config.toml
model = "segmentation model"
dataset = "drawn branching plants"
train_examples = 72500
image_size = 64
crop_scale_min = 0.8
horizontal_flip = false
rotation_deg = 5
num_classes = 4
output_stride = 8
arch = "convnext"
isotropic = false
norm = "layernorm"
hidden_act = "silu"
mlp_ratio = 3
layer_scale_init = 1.0
inner_norm = false
patch_size = [4, 4]
conv_stem = false
depths = [7, 7]
widths = [96, 192]
kernel_size = 3
init = "xavier_uniform"
residual_init = "none"
optimizer = "muon"
muon_scale = "original"
learning_rate = 0.012
momentum = 0.9
nesterov = true
orthogonalizer = "newton_schulz_5"
adamw_lr_other_params = 0.00071
ema_decay = 0.99
max_steps = 12400
batch_size = 512
epochs = 87.6
lr_schedule = "wsd"
decay_fraction = 0.2
final_lr_fraction = 0.05
warmup_steps = 2480
weight_decay = 0.0
adamw_weight_decay_other_params = 0
Rows from block 9 of a small segmentation model, named by matrix and row number. Rows with one number belong to one neuron. Each number is 500 + 40 x the weight over its row's rms, rounded and kept within 0 to 999. All counts start at 0. Numbers have three digits each.
After each neuron's rows are labels from the 100 images, of 14848, where the neuron reaches its highest value: "colour at peak" is the nearest of a few named colours to the mean colour under the peak. Only what is clearly more common there than usual is listed. The data: drawn branching plants. In brackets: how many of the 100, against the usual share in percent.
# fc1: MLP up (model.blocks.9.mlp.fc1.weight, 576x192), inputs 64-127
# fc2: MLP down (model.blocks.9.mlp.fc2.weight, 192x576, transposed), outputs 64-127

fc1.190:535520458448408480449449536459556557480472456540544563589520549499448500479497476548468470485522510565504532508506458529433484508468555423492516542586464487509486487507460484472466516591457530
fc2.190:541428451548499478415478462468468508469509515527466466527531531451561440483438443495559490532527463547513549500539509465482476496545485509431538555530449480506447454529467447563555544441457464
colour at peak: grey (68 vs 29.9)

fc1.187:587560482503518432539519517507510477497485519526534517431583441569446585450445481506460458461461447503581476502541475389481504503478566507519530480542475521502447494476530522499481481460429496
fc2.187:507453493481418483460551468571504495467528521496450559512452500498524528542525470478451554539489497487523508429533471465532482516469562541547555491523534515418534513456473476496598514501494441
colour at peak: brown (49 vs 24.3)

fc1.336:538563463473446521469520508521479488489482489496454440440543451500534540482482519499550465458469473501516538504480413494461451509498527481493487518449430424506523510486438577429516579530500538
fc2.336:523406522510540430471574506555476496488514482493499458449466523525520557408491512472468536519601521501492514468423489465494504484468466547498447546522520490497467480521492513492588468533474524
colour at peak: green (35 vs 3.2)

fc1.102:488529435510568470544540534467503575488468490464501549474473477476501537497460555491470628526463509525531405524469509546565533444483391449434532527486505427460551476423527489523480513533563517
fc2.102:505509479552552553431546474522577525577539464480505508566476479481435509462551486560536469471494462435525458515557527494565505508478477456529612526458541493469541476502503494564489554481513488
colour at peak: green (60 vs 3.2)

fc1.402:458477455496529486466485407502533539525570427472511529463545568526454467517550533552490484445469451541498554471434559435474503521502504475512512516472565496503471595452457490509593511546498528
fc2.402:479520564494521427541507504477529429563500420447528518530448543430513480560430410464421525556527499476523497579430427498477581478503498534504543503606558453494528512477490548453452541521485524
colour at peak: brown (86 vs 24.3)

fc1.362:485492478458501491511509510454505533550593477449496448452485519479547560480516558538434377487521558487479466484483475479503509457530502469487495546451504509509526493465530465452452554483482530
fc2.362:416505496492446517519463436490526501475441575507494520486460479495466472535482465480501518508502454477552497577527520445555550492556518546553485480537486411470555546549446538467514426525532548
colour at peak: grey (65 vs 29.9)

fc1.157:594536500455520485480463450493503501519499497464552516437476600498524493476511495606532451516494436431542443488518510540487561530615540542487505439508502466547512525499552495492409483569497510
fc2.157:526515512542471465490520480434485494542486515540488494482437430452473494414549557422486523505501471451549509518556468504504472478539517432456489499566535515541493588464534543453531474518490439
colour at peak: grey (77 vs 29.9)

fc1.391:465526549503481485445523509509496548467558448455540537533475501528447499497505526460388489445508464478535498455494546497573451412600498470519538497489522433574543513485429539570521494448536527
fc2.391:476479505487555499418518475542574529510512478563400531486571423495527488471482476523497519543481506561552535468536462502539519543577498491455503551462520480546502455517491455457467503445501534
colour at peak: brown (57 vs 24.3)

fc1.562:525504523505463453506429507467489492547540538477505515537502425459496625499479507465462427490478533439470490431513612429437564518474506543465439555512515543444498414474508498462523464505552550
fc2.562:527390497489488430521546494499505518559501436599574519516488452521561485568463491505544504542520564457427478505463456487475526517483446566523533496487500498571481512537483474503524558524464491
colour at peak: brown (54 vs 24.3)

fc1.460:552498491475489480450551496592483455593505494593540457461572482530518470483429534580545491470472471500422489483574512530489435484493455421409442565494517497484418539440447462532469474493477500
fc2.460:485428469515468562526472544449509532512529544524556439427533549466483501544519413483526562533492438427531512477559506512453517487543533595456521430580489446488529542526462458546487519510558513
colour at peak: grey (60 vs 29.9)

fc1.290:502484546536520495462493552479496528479469482561368476462498433580522520543486516499502505508487521462464516428471456417486452415517499550490546491508553570533488521489542502534539525480532473
fc2.290:561567429522444467559504519485501468515505518478455544457487528540453474489483486537487495517567523529467503526543517435493492540388466536510551564445482540484500554506483536488532437449457487
colour at peak: green (64 vs 3.2)

fc1.89:512530462532554561457466519530455483563531506452580587458466536535448438496509529559503501513457550537548511538460476520472438504545543489456400441551475501485495495450447477501519517512556500
fc2.89:494531560521476522525575464511468500505516424454506542487525455486493515560476444473501520525497520604514563493518542541491449481482481523522493500513487489497529478547512468481487532519517575
colour at peak: brown (50 vs 24.3)

fc1.169:467480498490506486470502524517460489421489491512558552541502570435510509534476547496439380486487457459462484532523431475522486520550522492495419472469485481546532477497526467506584491493517575
fc2.169:448540519446473480497483529419463519436495540389528463551573513548492524540462507442541497516459561533501482486463526506537473526535550465544593467499504515490504489503559525547492479544476482
colour at peak: green (37 vs 3.2)

fc1.559:449460516582594550520473516540500578492492535510558476497532540547434561502526504490485517484452533583501485511488451488528506469478541526478507461484495507449554479504425503499529521530568502
fc2.559:472539459542412536400567584551477481484483547526474477446480514495573526490550532441548434456456499489548570527487557479438471477467447475517476513554461606579491543443499471457419576530486516
colour at peak: grey (78 vs 29.9)

fc1.223:464494440460520494456618520454525505537483488561480505505566465489523549509546498542461555461512503503472509473518496400455399550518413480443433504446479468491446422520459480544509496459511508
fc2.223:458526417442522424453495478535531496501514432503538519471516522521565556477486437456558471560511467483472420529530514533460507466567520496455492468489469373490505559541502579511482512478493491
colour at peak: grey (74 vs 29.9)

fc1.345:433553566474411530490504437525519538487483478464499504493515533536513542425505482523437547529502477502470480514531483545521468451560475503464501532521455399510468461467499540591471512599528458
fc2.345:519433463478506488467464518523498457484487508464541514452538440504515484485441527526551498440506514415460503524554483542536547485555514531433575472479498478511508477384473487543501481525528459
colour at peak: grey (65 vs 29.9)

fc1.329:501469513445486604500508531489482523528455590516477468460461501453488479482463521517535487488526492525475479522461575514510497470458512507497586528484638493483518509554447539490459498464546534
fc2.329:519450533484522480401505522465464541445465427492532505534549496498483485378528506480524491541443442437553498500522466459506542532534595486520481478517461538483483457535444481521518450480580519
colour at peak: white (30 vs 12.6)

fc1.280:467514489409444490565510452486538470498469420507499488486521470485504426474540495564532533475523521504492513451485512589538485541449457496556490480489513450448412457497541501537431551532535495
fc2.280:520449451469519504521551425467487447462496448523468480418514441461450451435513520506479507503525431448500487440430474563471471522525495508428490475481507451492511432462527521546498480566522454
colour at peak: pink (37 vs 13.1)

fc1.119:511554473522527506497492440494499466474549455498449409548517505455553494536527534437531497505510456438525609433473495470479501461511576466483522485498489560517518487503527535501521470491547505
fc2.119:373501469456491470552516521569504528512495497535526520477462488456460486545519498476471549451522473481480497508503513481516471523536542520470372472558471522501486501504504506482478539439516496
colour at peak: brown (63 vs 24.3)

fc1.120:471481526518546479511522529498481462518486493455516407502471550482483469472453570476560461520430488504532484494513498545568529543500528465519399544497606502490494510525474486440517503522533537
fc2.120:475444493539446533509531486540460518569516496439474466483542461469506508535578426491521446445502507606585486526467544505443436452483489511528507429499540484581482527486502492496367505575547468
colour at peak: white (51 vs 12.6)

fc1.84:496500499504442607417539518427510502484541539520478493444508487441543482504476490533521530512453469543466473424499509560456527507538497504520511496492643451511478475484450587521460542476597529
fc2.84:487527472486504511532509528560534512476553440530470546548470482494569508465561505447543469583487582546513494467484566526532533572521498519489461496540531512482456437538478583549449449487536478
colour at peak: white (59 vs 12.6)

fc1.318:513460553525471453485530484523541446459517413509541492521486494524504567465478533549574545433470464548548581485473520507460508574453478525490512495511531531450371479534510517459473472466466510
fc2.318:549496583457474529629501529535531451537479471487480524535492494502514506529506492506545517564507483501524538473580433507528449473534517456492611481479471494478506429508536534543509537505489529
colour at peak: grey (79 vs 29.9)

fc1.240:474584524535527498486455482486428502516517495468576496516472500469448483509552473429441419534480503531552375477554497468539382500465546463508504502508558516477537531507519498504513483553540528
fc2.240:510465457545492506525439565446544486470529495528432441500417522462432472567443544486392464522477519450531505534502459534540558447488508473465471493491474489490452448497530480497485511518531553
colour at peak: brown (50 vs 24.3)

fc1.5:592487472501427491490504510470527497510444515480512508517485443490408600555534468575490504504497496453503556513512400534507481547485486495533497475530485506501434491513615407396513543476478527
fc2.5:516472487475454527540492576545488471451542507502525490537609492497583523466480418470585482449486548471470490515466485534505437460477484504513498480477445526577541513550536445486488501480507545
colour at peak: white (31 vs 12.6)

fc1.168:601475487507577455520507540506470546552479461441477440503520467468432541487507503585534448512492501446501516485527512482518481494511484563450543465567493477443557538501500520504538427531479428
fc2.168:468502412490463446547512498554453498448499451478367465568471463475520466437420485477539517477540482511460589560492515456427465500439481484491439531573497565499459485599464489433509557476475432
colour at peak: grey (79 vs 29.9)

fc1.316:486509428506491490407510456549539541546518554536546516565469573514463534496494480481531505524490522464471530519545496462571531503588548466452469479516457580533448419487539543490551496480524527
fc2.316:476469564487513477510524485550525510523498468450526506503522497528480482483492426527479499609495577484480471417545551496494487433516412507465482360521503469440547549476527481488427492527469539
colour at peak: green (26 vs 3.2)

fc1.288:485501500518477537453518529481534441510501544531485519552563529485523547488511424555564475565498547517543538503580479566537478560533457430463540517483462489536405515542508534502517455493458505
fc2.288:541521473503575466395543502507573463503456473506470510434441510484476496443496508429484482508595538538466509504410491454505457471574464452573377555499475503520464486422461501441525493474477569
colour at peak: white (38 vs 12.6)

fc1.107:472500459495534533483417443431469576436481495432482515546461536518514570485475526507451536541482536583501492466478491435477531388350493563522555519451427496492527483458555492550430485446471550
fc2.107:534531488526532437518524457428510509500535498448485554525555547464470537542476519555500512520565515570479501501569510482544521507525452496471427513455466526461468518442491501534532493394463471
colour at peak: white (34 vs 12.6)

fc1.118:421452506489453486520499427496569535528483498538461494508515539478482462482484546427541538548530447533509539469510471535516545463478425468520488529528473459494481512561509487540434581579482491
fc2.118:536428512463539481491520561484542456503500458484482636541406551510504470526506565585512515470487497538565531445476564493439534539535501559461555499463527524513469495562492501503514510503592482
colour at peak: grey (79 vs 29.9)

fc1.555:508423500479524505485469537545515399543502476439532507510491472506432433442547481529458411422462429589448559443501481438508556522495489557504536493517559567597500513534478479517486488488564538
fc2.555:491543438414536499485458529453444465469506501474493479517521486481500504506479518542453535529491526462452526529522451529524502465463522509532456500496516619458437636501555465549506421541481538
colour at peak: green (45 vs 3.2)

fc1.349:549497577517577531496539514554524513517511414564484515515434485586504503457442529495528536523520503464443505493449442571579551518515522471525523521534499485452567567467505499552534556486491492
fc2.349:531499483539522505583482525547434535475486482472483492443568433524517468456506512486451497519539479460458507506571466479475531483511538410520498504557517475508553457523516531483538483503546558
colour at peak: brown (57 vs 24.3)

fc1.37:475498476577618512549480491533534522542516560421474492503509463484473525452485531486523488437580491451528465507559544479479545461518461480488473490529480438483552430473507565542505508481561562
fc2.37:497538441497528518529530523463463489503505559501535519508494451479575486405484519509480460477547495549496530500547512462522422532532489541421600513510504460523489507518534564485517498471565453
colour at peak: green (31 vs 3.2)

fc1.17:450514491485481502481453584537440545567503463523439515564461512521462482510485515413465441465491501419498542517484470432510539509538410550452513565429566483523565476536476541479482500503578449
fc2.17:484435500503572502549511513548493502486493482434551508506515498510545511494490452562541487538512515489552468501554547542556447482559549462443560508550489480494500409527437571524566434527551414
colour at peak: green (27 vs 3.2)

fc1.211:547490516504482499496531527479524514448458544563478482466483511541435558457556517593538521489516490491502566558529563472494475553511551522509535466472519529499456502446494449543462587432491543
fc2.211:510502457519558513428548487471443488482561463503597491442520540518511542489528537480491510484511488537470571481468412486501570460485465550591427486554485505506448507458518556554577466431445533
colour at peak: green (27 vs 3.2)

fc1.538:437485469530470505461453534427406494553517568527538469497522536551522386608472516393500443466533497500480485529465477521506580553489477522476455481527481551482535489548479517489513522487508528
fc2.538:476437553450523546465504458437375506464506528493472461495545488510513490526479457496437497504462485535614448572526533542492492490476527474423506560453539450528495482488495495433479497494426428
colour at peak: green (57 vs 3.2)

fc1.34:477469541476532474526484549522456518581514529515533440497520542514471522503495545501470518486532467456406495443520503464507432486499574472483506540559568490577549419520525474462458552571456455
fc2.34:507520532512486545463527509556448557467474488536448525534519475431560576474544511473552519443526459489525545463568471505552483522576474537512504451511522510494496549475465540529553488554454537
colour at peak: green (28 vs 3.2)

fc1.243:444507459560466456512503477524521526478474463488486532575583482483500454610511492517499538498536462459461488483440531530453499567554469490483455540517559533453560494553492548420500497451399446
fc2.243:514504450528500548487570515495476473558488484481520566460427560483466470573599448511533526538507498483472472524511491520474482490517486435520493559511495584555533463523510508513563496505463561
colour at peak: brown (53 vs 24.3)

fc1.184:463555533513465504528543470533585471627457434499500489529491531514453467509503500566518455503442448507453448504553492515461498434534504486464502610506487466508463531499574475500537546531460478
fc2.184:422560467498467522469466503485529537552482475462469457509442550518520467490559525489502511499494491486462540550480513505488553522526579492498504503438552459516538578506525511515495420542553485
colour at peak: brown (71 vs 24.3)

fc1.552:547484527452551558492599518476494548528507492545503488563466438536514475466476476484500410524404526495448510463523523476491516523469527515498440512573509513465524575458408486510420529508554512
fc2.552:494489509479540476515531457514461496497384513460575563617536442485499534518519480508468509529538511544508505538484480517528502510541544449527517400504536475456549538572487503436466441520548534
colour at peak: brown (56 vs 24.3)

fc1.124:486470535491554582535530523537591515587506549578563569521542412517477491486465523558510464474486515543445502538410447467523543485490544509433529539460470494531487543542504524451472435489504538
fc2.124:475549530510486515496493555567491464464516595495433486512456586562447486481505520556559528442516496535539557504601554486478439520449563535504503479555551511505511477469527462551442550501521461
colour at peak: pink (32 vs 13.1); white (31 vs 12.6)